Weights of a small segmentation model: encoder patch size [8, 8].
Rows from block 12 of the encoder of a small segmentation model, named by matrix and row number. Rows with one number within an expert belong to one neuron, the router's apart. Each number is 128 + 24 x the weight over its row's rms, rounded and kept within 0 to 255. All counts start at 0. Numbers have three digits each.
After each expert's rows are labels from the 100 images, of 14976, where the router gives the expert most weight on average: "colour at peak" is the nearest of a few named colours to the mean colour under the peak. Only what is clearly more common there than usual is listed. The data: scattered letters and digits in many colours.
# router: slot weights (encoder.blocks.12.mlp.router.weight, 8x160, trained with AdamW), inputs 0-159
# up: expert up (encoder.blocks.12.mlp.up, 8x32x160), inputs 0-159
# down: expert down (encoder.blocks.12.mlp.down, 8x160x32, transposed), outputs 0-159

# expert 0
router.0:134125126173196170116159145143145164150143084173146066127170102125111135143147131154127114100119106162150122164133124088153129142145158151118141114114147119111109078117119125098136125136157095139118154137077115085174129149138131133147118079145124124129143115157093129109185122134143147146132139171133120116172137115118128102112126143126158106117142169122106122108082154122128127095121109085076120123107088133103113111103162126098130101145087166084129144142131113130107116115142145
up.0:096126146131118096107121146122105106149101152100165141141095123107136156126153148117129188164146123142136128113148145133099132137154095112107112093129136143113085148113139136158101067129116160093125128170140129153122094104090103181098149133107168150150099155132131142160149075106145132124120134099128096124086130153112116110104141116106171116157128109127144096152178148083145119111118120124139184142108145122138064141106142127090137123111146163132166144146113114131165188128138132
down.0:123114135149145144114096128103167135125141127128038093121123122130130109121108101104121101114141130118130131098137164165104168101124119098152092175075089128143105119136121140114134121163095109124113093168121143122126128182188140130135141162131149128123149139114128087103121136138132152092136100089152076140121150121115099098141107116144089150157129145122105122139170088137154130123068145149122138135151137128130170164119134131104133114117102122105086110124102177118116074093127113
up.1:137118126070121165092153123160133159170123139113071177129082100116122120126105153160140129088132118130146135129115144105134154142148107112115135138125125150126109090099128110184133154101141118102153118131167128118146110149131091163137102112149131126173144114093147162119149077102095146132154153093136119122122151131140109147131130122138092146174105155143119137131152120111142122129117106124078170168145113088093167134146095157152132173158105100166137137135150102177158096129159138
down.1:150163096154115147115102100128107122126149107163147103124152126147160123144126163113112179136143132118146145187100123138126107116117097153135105128153112119160139130135122132130100081156106133140132155124109106124098126108133112120120119128106138147102091198091178095120096153176145127122103128106128128145096113132120124136104126134106096086069138185157141101140142112138099126118155132126132158133106135141140128126138182133188132098120095138117124107144116145130049136141141058
up.2:126120139178112085115127115082133131159097169134129114117106137111106137116128186126117104109141158119123129115115137153102144179096118110142094093089136140123128084157129108100110107161146145112164119087111172181148161176156149146122102119139143119126077126114142131073137166133143140120165175096134093110104110143130116136144084145098130145151139129123142105141159153104115140124143137114115147108109141113144117151124118114137171146139087111104133113154202077147116107145125138
down.2:131121126140116142126167098145103174125125100134092133176147150121135097103121123141144136142135122105123128122155127181129124085141134087103138104197115127124143158097116156126125140134104136134145131140092078125092117098154127123103101118135136118112164114113131109134122107147155174122098104186090139136124136118113104089130170113165138108086196151156132149118182126115137112130124124092117127157072119154141143111161138147194145156108126133106132095130127151070133125139146107
up.3:124124160146130110122139156112139098177110134090139131106098117131142143118144141122165126114099159092165104122093122128122106103130104080147167129135161139128149145109127145164138139089155162112157148171150154144138136123151101153156163225128118135097123118122099168111135096072104091144128158186120101094144098120097121139100129126148124110110104124119126112161137097105124135130147121145145138145147155141119089103136168169096112109123140122100121136157095123178165141143127138
down.3:142139117095122141135102126120148165079148104168119150136130129146097143143156138145117107167117113157079145123145173118124109166155132114130115132164112159131108116122151158112138111147106072125087108146119115122119116111133134084129138092151127101163122132140211118172112113144163155144115117080114106153127143132160145109152152099128146145129135128113139102118084138191129115166137139106105128108136113148143129130122125105142159188146140171154165090141158158093072137131147134
up.4:125118158138100110154131142088109158099150150109142112146111115160156140078167074129105152111166165112159136113114126129086084141091113143156147186153108172119114122090081152106151120130110143134166127106121148133130103136139131100178176143130117141143122157122116130132183113110119143124133132133086104122120129141129134093120150114151121150119119074133093128088111072166101122136112140102156129152137115100128110131176160109098111132106156134174121116163097114152095145128119140
down.4:128138069127123143133111140142128095129139114124101158142129122083148127167086148120134107164101098143118157182114184123143120161162132097105113120118122125127124131159178126138111164124118104118114117174143156095143144139104122112115120121128114114124145144155150171112125136135144088124105118116187145170185106121132130115178123139105136122116117148141147126192076157125092173117119138170099140121153138149153128127139148142201130130140164164113087144109148135141140119115166139
colour at peak: grey

# expert 7
router.7:126160138103129152054117117142163149109156136088138145122095140123090125120118130144138089109169130110109112118114118147133124104152122103123088112170094161157126127143121123129111173093118156142115140114114112160129123155123099099132137157149154127115071126127097113110158163144150150112092125114121189136072138144110119182112152146151133097119149094139114147127127082109102126097137149135183145150137111133084141123151092125133139163098116148124120134063132097104156128149088125
up.0:112155155099091112092124108102113146127128139125098129151129143150120183132136133101097128138170120108107154120122083134099170100143133130168131138159081125143148160119145106117109177180130133148132138101135173128122146170112111139114141155184104122139106119099168143123109120122175095166099092142151111122137125137114156144119123142127107131120141123119150151053170107098149090133115125116095110076115127140160133143165076116104145132110122133136116164119161125152110186140130134
down.0:129138110138148105087098102110107150137106139138143120098112082122141125116128122094115053167133108147121156119099085116100122139132122088165141128144111149108137104168133131087153157120157102181125165147087164148116142117152113112116117107136087131127116162165119141152149148153149160121126112120112183152146123130178125140089099144148110158148113135101126141114121128144111145117144112153139099102145100115127121118152120127138099158131104120121097107102102061078102169078163145
up.1:149141091163139157126121137110142154119151132129134085126105114131156130121125164107121128122118125125185159132117154160105169129121120147137133122145103143110138101151114165145128139120165109063092126136079095144157117116134090156162143124105114144152109100142129137083115143133134168135136117112126145150159142160139123168117119124135132122135124108110152155143165102110137119094118133103130149136096124131136163070136113114124130151158076116170136119086155146110129117229142057
down.1:121146102128107138098126142181095134158170143164139121121090110150120137181121139120150152129113110167141145125132150137079126176160107119073117102126122108153114109142083146121132093136132162181111111114163143126091139131087150114113127123106115152114126182145180138133098186135134139183151141162141180141120087123102142182127147101129100138155123116131123137133133090143112132129144115134129141108123074101100142124118081094115141151110114114134117112157112122096140132119122168
up.2:164127132095137165159127158110155108133141146143148095125147169162117124144134146158088132156102117177119133118073085132131106113142094134094112109132146130159125093122119127097100137125145077116097146119098152159124124117172106121109132096107155163138133133101121129115128128163169101128101106133184127154132109152140110127107156144155143158160107132124145122133137141132121121115139176092117112147115117131139112193119080174139111151127131119146131080060152126072082118140132143
down.2:076113126155115126087145127121080152121121115133119125108095111119153105157148088110182123182117137103117122110118154123121121148182114155118125133177099143101115126133128140140121107159108134156149105111152132151141147118093158129146132132122069156125130165156136137137137141141143138124133159114097164142136175153135104123140131115075102135115099068178132121095140161156096131131095109158157147134088148089158144095140174098181131086125132151127107159127132147117100140101124156
up.3:125133139138133129091117103145123076136112209108148094122132115131081110109079112085107120114146124150123113126130091157118118128142155146118095120140171111112127154128153159109137153167175139143119180111071130145107113113133131106116108117123111145144093125111163105132130113082132110137112150131144139120112108060142148176123129109118131123095121117146130142133142146132123080189096158114131170099171160124135137111149139112089124089123122118138079103151129096090127134134106098
down.3:160113158104105115128174196126148150123129126151079115125152126121150152132127133145114159106096142146123109110077176134134153110091103142149120123131093129152152126131105094121127113117117135112085084160137132110124114119115132137121136157153136138142120141108134145140176121172099156149133111124101142151128143133118091139143132171117097109125143126106102136121131060131137151056149124120123073134102182125111142192130092169128104130138122111095161143096141162174144152123105107
up.4:130143108137126145134150166130091094170153118105107145137110106112143158158157108175105155159111140136170141160103135118133132144143130109120121129119128117144144102106145134128131122157106105138113088164155156088147144144091148108170098132121185111127135092112139124083140137087089099185100101107146127106100104142078129130102095191134132146132129153147160137132175141146106130084128090161117149116102128167142131137104095109117157143141148145117090090119149143080134151102105131
down.4:118131134117161174130072134163147166147116107130134100087079155141110133098123100111107089145103134150133118127101118166130081158128113130151072146102130091134096124159121126138107134103154111166127120123139166150143168151114133104112148138103134130115150147146070132129136176107111139132162097187121146080131106091164119155124153120133128154120116133105073132132156118116142136121163111149147110124139120116122143118130088118101136115125097155134087102095141112141129117113125211
colour at peak: brown

# expert 5
router.5:114126126112113146163143142108106105134129132103091168141135093135171127099113158156072175123116116102116142079121137108096134147131110106128131142115171106125111158141147118142157122096112182131137101124162134128117100122121145174114118095114080135159137156095208099134097106105126140121118125081151114118133124141133168125128127121171119105110154157139171141112113142161120112095108103126105136095123177153178113148132132139123117083146170126130136161116149160177140152152149121
up.0:181135124159081142142098116139130142145101127145099153131140106137152137110151125137127141136131155160133153112135128122160143146098141107101124151131085157144148088122110150153156112124110151138131120076128151116224130143118108123136092123137113181148133136133121126136110162152139144116143182123105123101103130111129132078109142103127135153177104119127127128092156075130130120114133077127156084106062148156177120117122130124126145120095091124148108117174101121096145175118117127
down.0:097149098118139149105118114127100123121176150123083118133111115104137113117119123116143136119136074132137101111134112090118115117130104147144129080126155192144126111155125136147130140139169132116136125136135107129090144150170116072142143116119146095107139164132122127159078151103139085105102122119131121131113131152145132125100066177135142111046191126144119124129109118125111172167132154177154138146173137098090113109148161132135117164126170146132123141114108140126143114166088122
up.1:146104155168113163151132110122106102142100184098131127098141123107120099122125154080147173096144118086138135115165154125115097137088134156155164142110167129094079139142072129100125166084119136120135113126132089141128145123140151103122111117103087128109123126174143121107100144123119119132116130129112138128159119129113164177126128126123108121094150117138174108130195139177144145138098166131130116190114153125125120155151158147078107137162129084141154143146113125136151137137098132
down.1:086150122125063111122129058148111160112127090123149145109112117115106105121141128152160101106133098098151145131147077114089116098157119103105144164140172119139128117135121170141140140136120149128153154115094150110119129108129131106108103158128106121147105124140160101218111122113123137115112131120133162154128172108121143136116127138082114115110100123139169162103124116160128069167124195133138117101142143112137140122130089129143158137125167174137152143133156113110144122156122105
up.2:119127129126099102094151117154124138135123143104116149136102141138109171122155066108097153150153102144173086115147157155115122150139134107097096112122116159114142159169121084106161106078117113147114130112151088131122125119129144153156106124121108142135079168125087129163103132144073139153140107122158142138156141098142157140131118130112153154176108159192118085092135157151164181135127130118115137131105155119145142134182103110126111167111123122098132144120097131115138136083148142
down.2:067094130147129190130141146142146148174083115134147148138157144119140104119138155149120117161111128130097122142151130064139140082126126144127135087116134125135113109148138103149125113151104125129077118103119127125152076158161135138106145125124126126109117095168188136130157132070139155133190147156099131095106126167096109084194121137136127122097164130114090116182134142108091100126140159150135122116142122136135119150101128131133178138146128109134125102091125143116129124141136112
up.3:122111161117128152156150118144110136101106140166148116117093133105141160082094170140168146099140123149144128158131156102122135157152072184119168094140128146107119122142098166117114104135178126132131117119135097123115130123121164144089104200150124125117108128097152100147108108126076113127174106110155192139118128137112120094118133163158140140125151153121100122119169138092110111126140102105170117142092130128148115135131108116146134091103082102129134153135140104115119171120090094
down.3:134145082123128096141143113104107075130132131126092124104150116098120108144145107112084120116133115153104113134112117137134148133125140099127145143103160075143125098139129113139121136168110115082154126089072124126131098115141145089135101106140141154173108134130150111112147132128156165119109136117129086131156113127147142155136113166102144144084149078180123126128129146164113188118086172159071147068175124138114122106151129140100148137154123123129138125130132141113125101074182150
up.4:127133129165146135150108145149159131179122126105138135112147062129109082134192142122118080132083122140197108135143134085155139153138108171104129096098090120166151129109129114140084125141103141122120136125124102116175108131126145111124112151173129129115176166157111144160090150150123115111134125138104143124135130094141123091098155155114102157101153125156116110112087141103115145156138120087108118131127112153171133106136123132147106095139169122167164124152093122096150112147108130
down.4:136152142117135116092174105139125163070141108174159092142109148113065154163080110120178119120205144134104138115140135145139146106135155117115126090146164121104143095130110147107131131139145120154129143128122136159108140129107106140123145135131107101121100095130103137117168116129151128159126155125145138146162127160124133115167119136108139110139098119086096131170172104129124137153121143164135145139074087113095123145131141126115112163120096136105107115114165137088061138088152128
colour at peak: grey

# expert 2
router.2:113123150144116139105100159155158167126163121138120147159126159095124119122118158091092132129158111138104134137139117152157180065155145138112104098146126093152136106144112119122104150168158121116142160092114114158131130116110111152128112119127163106120101119106095131088154117128129182140123138115067128088129118089121119151139086098106131112112188114122136130137134129130078137128114171091151159148142113111157169098156121153120133141129128127058112121123097073099128156126112097
up.0:121146088141130166152138134125144159074160114152167140166158116133148098119119162128113130090118112122129077114094174120169134117138137095151144075091133112126111105135145125138090091158139132152150130117118108126124121144097155118104119128134102101135171133081136126105154163139141146127149098120083085116122105146094135144156136177051108125122081116151170163131114129160103121125129141071160162152135120119109112135128138136102103118154156112108111147125119099154116106122168119
down.0:100119137118153099067073111133099119114141112099141112091101115148131179143110115158116115168131171101163157141170128155131127121136171118130132136121080134096143152147138117100153171120124120159146107128169168099105136110144101147166079130059130099086143142159117110139099099127128099123138156149171132112116137116143120123113108104129104128096151109106158129125107146166145106109132165149118146102118142138129138110106108091134079137147086119148127151078123138104127153155111107
up.1:126098143100190191133115164114165144115080116170134132108180126103111128171093124132166134097126137119123136108109138154149152154112182107143143149120145116154155113115094132137121126116085101099121075131134115117120171109121131157134141125164114111124123123107148107095112143155154116119150126093140147122140095149128115157107121140133146149124162100135127130077175103129170065135125165125109159083122092101127150113130172122128169146115110135127141159126116126177107120132114161
down.1:148111126092143138115133083150087080143102146138151114108074119123143152111138120137089128089145141132131108104127121105091145109142099171115104139117124150166133147117186107136167129161130112140161138129118120138138126152064120130128157122155102135095096140167124088140157136096132136124152147149150119101104097133104142137118177119164101167179135160188168144104132113106094154106090098119160131151169143133144131142136094108130097090123103144132099163139150139129126120089133125
up.2:138114147148105154148114113104118122113127118125109157143078178154140102142139140090104096127180127151144147108105115132148109168132098099160080108118108128148120125149081155118120097112120107170145114128141125138116131119093153106149130132096104156144134118097145135107130111109176138153169117101146113118130085125147164105154117137108118084165114102116139128155120160123153126130116149143138108147133125140158138138152122100120106090077141169123157118158100117070153045074104145
down.2:093129116091124138111143169150130147166118145153171140152143091118093153060102139148158125111099147117114130149142089121113127098127136144113091082164160141092142134126160121126135121147138157121129109067144146129144115103175125166101128166149195112107143138119120123159087103163103102113074125158110146147131137111118139099126117139147136185096150130117154139120123090129115118148126140103102152066133144113125135143134118148148156144134095110134081125127153125144151167152138108
up.3:128176146142192117173119087121131108107122157149119114112136131146140135113143116089142107139143159117130184109150107149160165135123135129126135129139070124153116157134098146133148105088158122126118083082101142133128157113105118156126116137120109137139098096087138117110121122112117108123168126117153097139073094112172135119132108090142119128153164152116134151157160082164131141136107161176077144107141132143145142101090100162127084153128097137088121130179106125112114123139155115
down.3:138126128114108122122080107105187114168147110067128094110076154115097115095121136108127146100133109151111141114148162130108102113075177137138098088085064166105150134175144159137113145144127126125143119123124133146139107090114131139119105113144104115113165136176119110152133114090124094110104162122147138097132113164151134100135119152117152178137129105120128101125181118110086140125135126102157159161132160107162074122125124150143124104125089121099138130133114104110141118136149129
up.4:126168162136155121105131148150131109137110167147144132117161143088163113119107155097153140129144103128092143137154182100137153077168140138132149127152125126103114142103131127099120098131129102090103149143172145117144163165118145125128094075067145126145087139093117102170096115168120119117163137128102112133092103116146095152133150180102116151145136134100088123114171116116108121134109105115129184111132126149085117161137093119124124145148125112195142142126112134117094120153130143
down.4:146134085092129133148088105134116126144151096122127121144091127134136142135131100160129126123123142135155152094075092150106115198128102133127090150089171076187131112161178158141156172113128142136132114123111128126098084129115133136156119096151105129112153155124113093059124124097158158146117144125154116099132142134116105124103135119133135079093083124121161132139152128120133124153169168154133109134127118114125162108090161143170163114126122135146143118114163101126101125144133089
colour at peak: white

# expert 4
router.4:089115159084120091108116142123132142116110099106143175116100121128161146122066167152100167154159135116106154151155090140150116112129127124140150087140117104152117114112112160147125139151106177133097107109126121144097128129159070101159130134185160122117079178133111092108162142153156153099121130103128144107129150103143093158103132115141146117119130137148127161144158130182142095139113117137148127126121132121142138132136057163135161159106130146133078130106119128082120137143120122
up.0:141118190150124139128131124107152158141118089120136135125101135115132142107138164157118128133113181133154106158115108111155100124122128083108125140108101135161167134092124118142161115152119171127128128131154175116108142144119126121092116146114118094144153134112093137132115202155103086133156137137136136153128152131094137110148097119104150133127101134116151116153120135138162155129110134131092113115081104080128083151138158120079121079141145188053102108112124125143146142072109119
down.0:120108111112147123134130139179134125143131179156134105132138114126141102145126116089148157152112111118124113120116136133076157133129146136140133122154132119119081137184152146110067171113130074113123159152140118118133124134163138144178142144140157159136150108123175145148164085105170177147102145108105121105153107136101122100089141149147122146107126145143111102094042116147105123163163120151162161143121100168136126125135174110142119156144143102135137096121135104145141112136165140
up.1:108133120170124149145121135134124141125088083132123117145091170155093129100157158122166110106117097116125172118135107141113135164135159117106165138092155100099110176111079164105126122148108171137110133120138158114151115149139120147101133156167122108126082116109099135173118131136121134137126092123135122123097115155115149094108138152118128162124088118156099122129153126099098156139120125159122147129135139134132117153039154064148115101150121151119076144147146150108119090133160166
down.1:128122118107143134118114090158152092171127138120169101115186140070152148175070136103118142127096141142128140087119144123144104127151105136126101130100124149165136094107145096107150128100109089107108131152114112142090130083093161154127121119150136134142160136102132115088179099125112121157123146077114134138115141112172137139147110136141154100127166142143122107110100142109178119161106151132122104113140125101159116121149097155134117148086175143105140100142092074148123131126144091
up.2:133117136149124115084145127150132135113098129113116067164093142131132119112134099100140155146144133095134113124137172078166131133146130104098139121081141108164132094110154092168121131159164144116119106117170149112156155139118099150115115131142124143132172156135111137120138086130145145160139105123162145102108143079088127078148066172139169090127149152123099130122143116154119159120110100031143158099120136165117127138112164111129140138141138124131104127142099118121124136126141108
down.2:089142074123103132161163102146140119141142148165090159136136161106106135137138151161111136092078096174105172126129078121091092129129127148132157106144150112094150127133103132097134088128117096165103132161102111102090134116139140094183124120119079135136138117146142144152096138121093121123122157118102110107118140193176118162139184080127108134132139128107133158134141143122126159132129128168087115131142103118136142105124140123151132106144123126132156139115156156123150090174122120
up.3:107110166156113178137145126109128115130107149118138102117141130128088100144133103097178127092147138128144132097137168158118123113120129229119125134138137088120122134143119121091178153130132110129123163122135147152149094165128106132134112087157104149113133111119095099146156136137101111129134164136134127174117134150114111108134155169109129094122135171130142159107179154120121154166113143075169100111089152126119140095113071120129138103133146141102108091113087133140098127112149106
down.3:133139143140128091102105115129123106124088091112117144115140107107174170124129174149125110164143094123121116077090088112153131149141090064164106134133153107122142140124138111137123119125103136111096105099117102160064122103143167117122133120165183106141139154072132139133156104134131096144104096122124107121126136124170132125133065111149100151108132135146145094144165128118150147128141162163142143129190135124163129155134121093123078126133122098120157147153145110162129144101119135
up.4:116139103144124095174126156149099163128133130146124149108128095135188155095120138164084123103082128140108134125188133073147131095144149140127150096149165141102150106130117128155100115153116131137156095154148105134112087124134140120105139132149124123146113182135125124172122139136104145140108153213139133133106104113105125124128148126134136104128089124138131143100122108132151176159132142092128142132134156102167094124082138050118135121156134125147133149134163126164159136161143104
down.4:137157141107136115123158109101164104149169110131131087166109173098123075136136126116155135155125130153152144085127146142126165161086144114110156162099130092119064155142110145117150146114119114137086136142160145088104138145117081148131117127118101150123109125086158100119128107126176134156143086053171105133154142132147148138120143091133139160114126110090146148129143152147124103112128088153114101120150102115159133123138125163107134144103137150129119076153119140125117111099175137
colour at peak: brown

# expert 6
router.6:155106153095149136121114105166110160142124117157175132141120120164082144126098109133146103140167171114146131131112115130128093136156110099129098109163105145142127132149100156132141146116108105124080159142110115153154138157129089106132156193143129121138096121123128111117121147144141115115116131158076123135117144119119070136124150115130165097065136133166119153134122101128112140170157158143148126102132076129107153133136133109125124177076086143164166085094087101096114146140114127
up.0:128119156113137096160105121096124136092132112157138101169118123115134138163171148153121131126142116099142151170139102195143140148136109101060088140076111122130161109131166126110126123097118133130124136087115121113144088137117148063133122139145143104147116148146138118131140166121147117134133121114107149118110154162134117115204113108136134153130190120109106143128143117187092086099090142100123123117096130120138108133115129134147143160125112158143114107128114166159106062122115119
down.0:099107122178112141109155107114133129125086111118163170150135113118071164139079130087106150109114142134097165130100087121106114146120132154148114092153160116123084152137111121126168107168140144099127131142125120092147118118121110164134127122096142147109137141134099145089116129129108102097130106152132122138135158088117095111059124166126129116094080158171112126152100131083123134135176111136150112126133117128097138106141136120096123108126107119117147148076145105106170168113179106
up.1:153142108111122170137137171115146193119125132185182094074153149099125153115157132103091082148117136107094136152155134115151168099113131110123079148083144125162127086136137118138128111119126125141162152153152107159142062131128123127161145109157133126138159143117124154113149135135133130155085149113099108123119151150121104117128138132120104100115143128148116123176161113174121137138135092113110142117128140129118105135084148110155126138143162115106100150166094149147105113071096117
down.1:154082117112088089084124135121106143185116126167155123108110146123094122156154113132140095073129151125100124144115148166098104148138126131083080130123084130134131075137128134098135141155124125087132141149119142092115162133126136117168109150132136117111140133149143156104157136134140125136104132112139147093092137129129104133131119112155162158105093143144117119137126131092203124156125145085127129124105098156163126141126100112086160163127167157148120142099100129111140105088116060
up.2:142120109078137101129143130123090137157151105115135141124094105170128141149121150157121159103142132099110114175108146117132102162122107144133085151103110131134149093178112134135088104119119100109140066149153109123112116147168113101134119114115173106131123127110169126139189117133109147111101124139110109107131090127125124099146086173181128130148114084148136125115149120145147141104170102082141122117137155038144115142163125113118128142100122140095157151127123152134134126149174149
down.2:153125116164126146093115113130167123134109125147126110113145159106158113108135120101121119122078085135131132180163128160105148091158126094116160141123133123126140114100131110109124154099159165157151150128119136143158193114101151116124134135118151182105110163128143099089063125119141114142122130101153170116137114133116136130112126083126147144145137153124170126096145159114121127135076156153124113109128052176137148150091142102137126122153143102178122093145135094141117127084103121
up.3:149105072118118120144128093138075132164110107117151128106127100110143128128074127117151107117168132121118139157129088139110135129103062124089133055132116134119132078134101152181114138142145119131133121132132111147125135158104135130119118155147147124177093195130185086152140097162143143109137105115144074136157116149125149166126095125133142171143140155097135134142170156134139139172134124147129113143136148152108120129141143119163127132109100109131155142126130095094146143157168122
down.3:116108160109136133104112142128132145108144142153163133152088091167110169106102119132120119188155099107181132127151156121107122133152135108141154158138149138108172124118172106122154164171135118219131145093098152176097134121155174129149143131170168118125113104163150111110138142075129122131142120118135106122119106122137064124125173125110132159116134095126153137131127140092122087104132084106163129134129125124124124161116132146121140150111099115175142114133116119123121105117099099
up.4:122146144125149134116137104162154122142120076128118119121143154127170088084131135095163133117117118123110104158125115107125150083089122109076087133125112156102106134145112123150154154114130114136154126101147164154098080109107148146112124145129122143077109125100101116116128133146160136127079148155106114083118115115124120125166094114116126169134129177145149108143176142141112147124142161114120121104095098137146106099144146206116100152120120114092137121189108159191118123152111129
down.4:157101150127107085134180130134137117141104110134141149104111171113115127093151108113168135134170128182090101099118123143119128128067117119139097107131128106105127145123155131152128142161081099149140153153170121111094163141122107113109108109069141154087125086137115109107124143153162152170105133118141156129165158129112101115127126133080110102138117138137136156137125137131135096132060167082147092157099140156098111076146149127157122122136109132123110124117100127149123131167107102
colour at peak: brown

# expert 1
router.1:116117161073130118066128153175165148136094112122103154155111138111120113086121130111080188134117138128116111122110084162150174097108147130142123100079112113120109118116152141111092140180124180099095153130120133107112149129123090118147111132148140102124111124132143071128149154143129124110131175148123138157106138098153106139118097105141122115140144089120163099164130156123155149168161134130131099160146121151137095081141110117165135114125128128184112145090120118107149136131115129
up.0:108148129126090096081162134142108166139122130131166145135091150137147132125083112110109136103136132143127105141125128128135097145126109105168136136134120184142136134157130095122124154130158142127092130157169158118102154142118124163113141125126122145125168134109136145133135088113108180123168161142145118106111143089108140096121065125145152122199093115154155100124093129153137096090096091128139117095138171100143140084151125148133133193113129096089124165160137128131103090130151149
down.0:139113119147165122193111150130136102118165145101118143126127097132104131129184127152134105133145159081131141133113136100110150107134147138112078128140149105126136132097096162144122133126095114140154123147127150136122136159143151122120104113133162121172116151156098096108125159153133108116093107149125124143113109186144132139125172118123100122081191151116101162137040109099161155127127145104112121161138089126124090157132129126129125105123139159153144098104100143154181176128143147
up.1:109118142138112150161126140159121188110124119131135120138162122099129111120139180132097144127163098110110103096140127090136095091135147119128133135141151150134153124141141122060175088088094162139137119146126109108111086144158203127101169111128126104129150174092127145152139139121107116137111102142115115154127098130126119137097116118106103122126133165115130153076107159113117130147130107096093101179158149120117078117120096160166128133110128130131122165116117120158191130125138164
down.1:146153097104165090116115103103142119172149109120114142136109124125125175127137099131160105148134135131151151150136168103128177165107109116142111131133148110130116113127137117155096163146132129136133135118135137121157186161098077124155102150126137139133110102154154105108090105118123127103126150090135137147142174132123107091142120135124176108126101085129116102179070106128154109140118110148144177121139103129144170138136155099072162130190123136113123103114115089115057117138128125
up.2:137152072102092117140089155129131106133161144102131125148145098143147154141162107133125148130125122159132126109126175167109112117140125093172145162135141178126200107154166106073121106108169115134147124143141163126121144114078114126146142115127066155122161119100140075115137126148120098128112139093088122126094159102135093127138127118129126103151138099153090103146107118098145142150155145108104165116119107156138136116106137157105133121116156131112106090130152179096127106109161149
down.2:117085147150117144121131118127114135133103136153105124111097153124100094132144115131144125118164133098057139180115124067128130141118136121127119095143090096104062158123133170170135141091091125141094157121132081131116107114184158128119140148130151116140108132156137190135100120103110173102135132129145135112133111203120134131136112160147137120107164132102144145119096135136161133124117116144171159135134144084148120130139151093152106125129100119106140132148098107131168166120104095
up.3:109149135121136127122110147115128121109128111127130158137087121126143100112106107129156126139152106100169137177143141190139129135140093099143115144156143120115145140120145112105167175163145077093128117120139102088137138106156126114145111104176165129124064142102126141166113115126160164159158134182117133146148108131107142112113089106134141111161142133139063141081167109135109111147154088131161140137098166126131142104155060136112150113124113087108101152125123100115135090143149130
down.3:145110126159109128145101123128118073110145089089115091148139149100162182173162168123082101163143171121116124109123128106153098119159137133128124133137119160130114129129144161147131113153130149126117141165096134145130106136114130131129119140130140161114169075147127151143147134136049110125089159106102088103115128121122104127141133094155152097138099134110154175165156150100108137131149144137065129139094114142109115158148164096126136134153132154141167149173144164152109133136155121
up.4:133156057143127123142121152148120202144130114111138105165149143100119143133094142136120112135118147149150086137161110122148155109120129101089103146116135137114136144144122086089090111121103060139116142087143092117111100126138164173106133159119127153101097143147181132147118182150059118115156130161143132122108146128068161103119113131146138128144095150132136127094129120143122108153123092086106139174155147113113138132121124154107129151126133132152089135127127143139126137147161094
down.4:149106139140116116159125142081127074151129108121138168129104104099121093158153109138136130112160086104094152103093114106139106099162106124142143075154153147120123121141136147138180138140151121094129142173108154143141105148135084147173166118146109122148122112121126137153141097100164133137130128067106114144121117143156107120125144076146120121110129084126130161130154177138121107099157138155152118133129153079149097161124149091085131134128131137106140097110102099153124098103070155
colour at peak: pink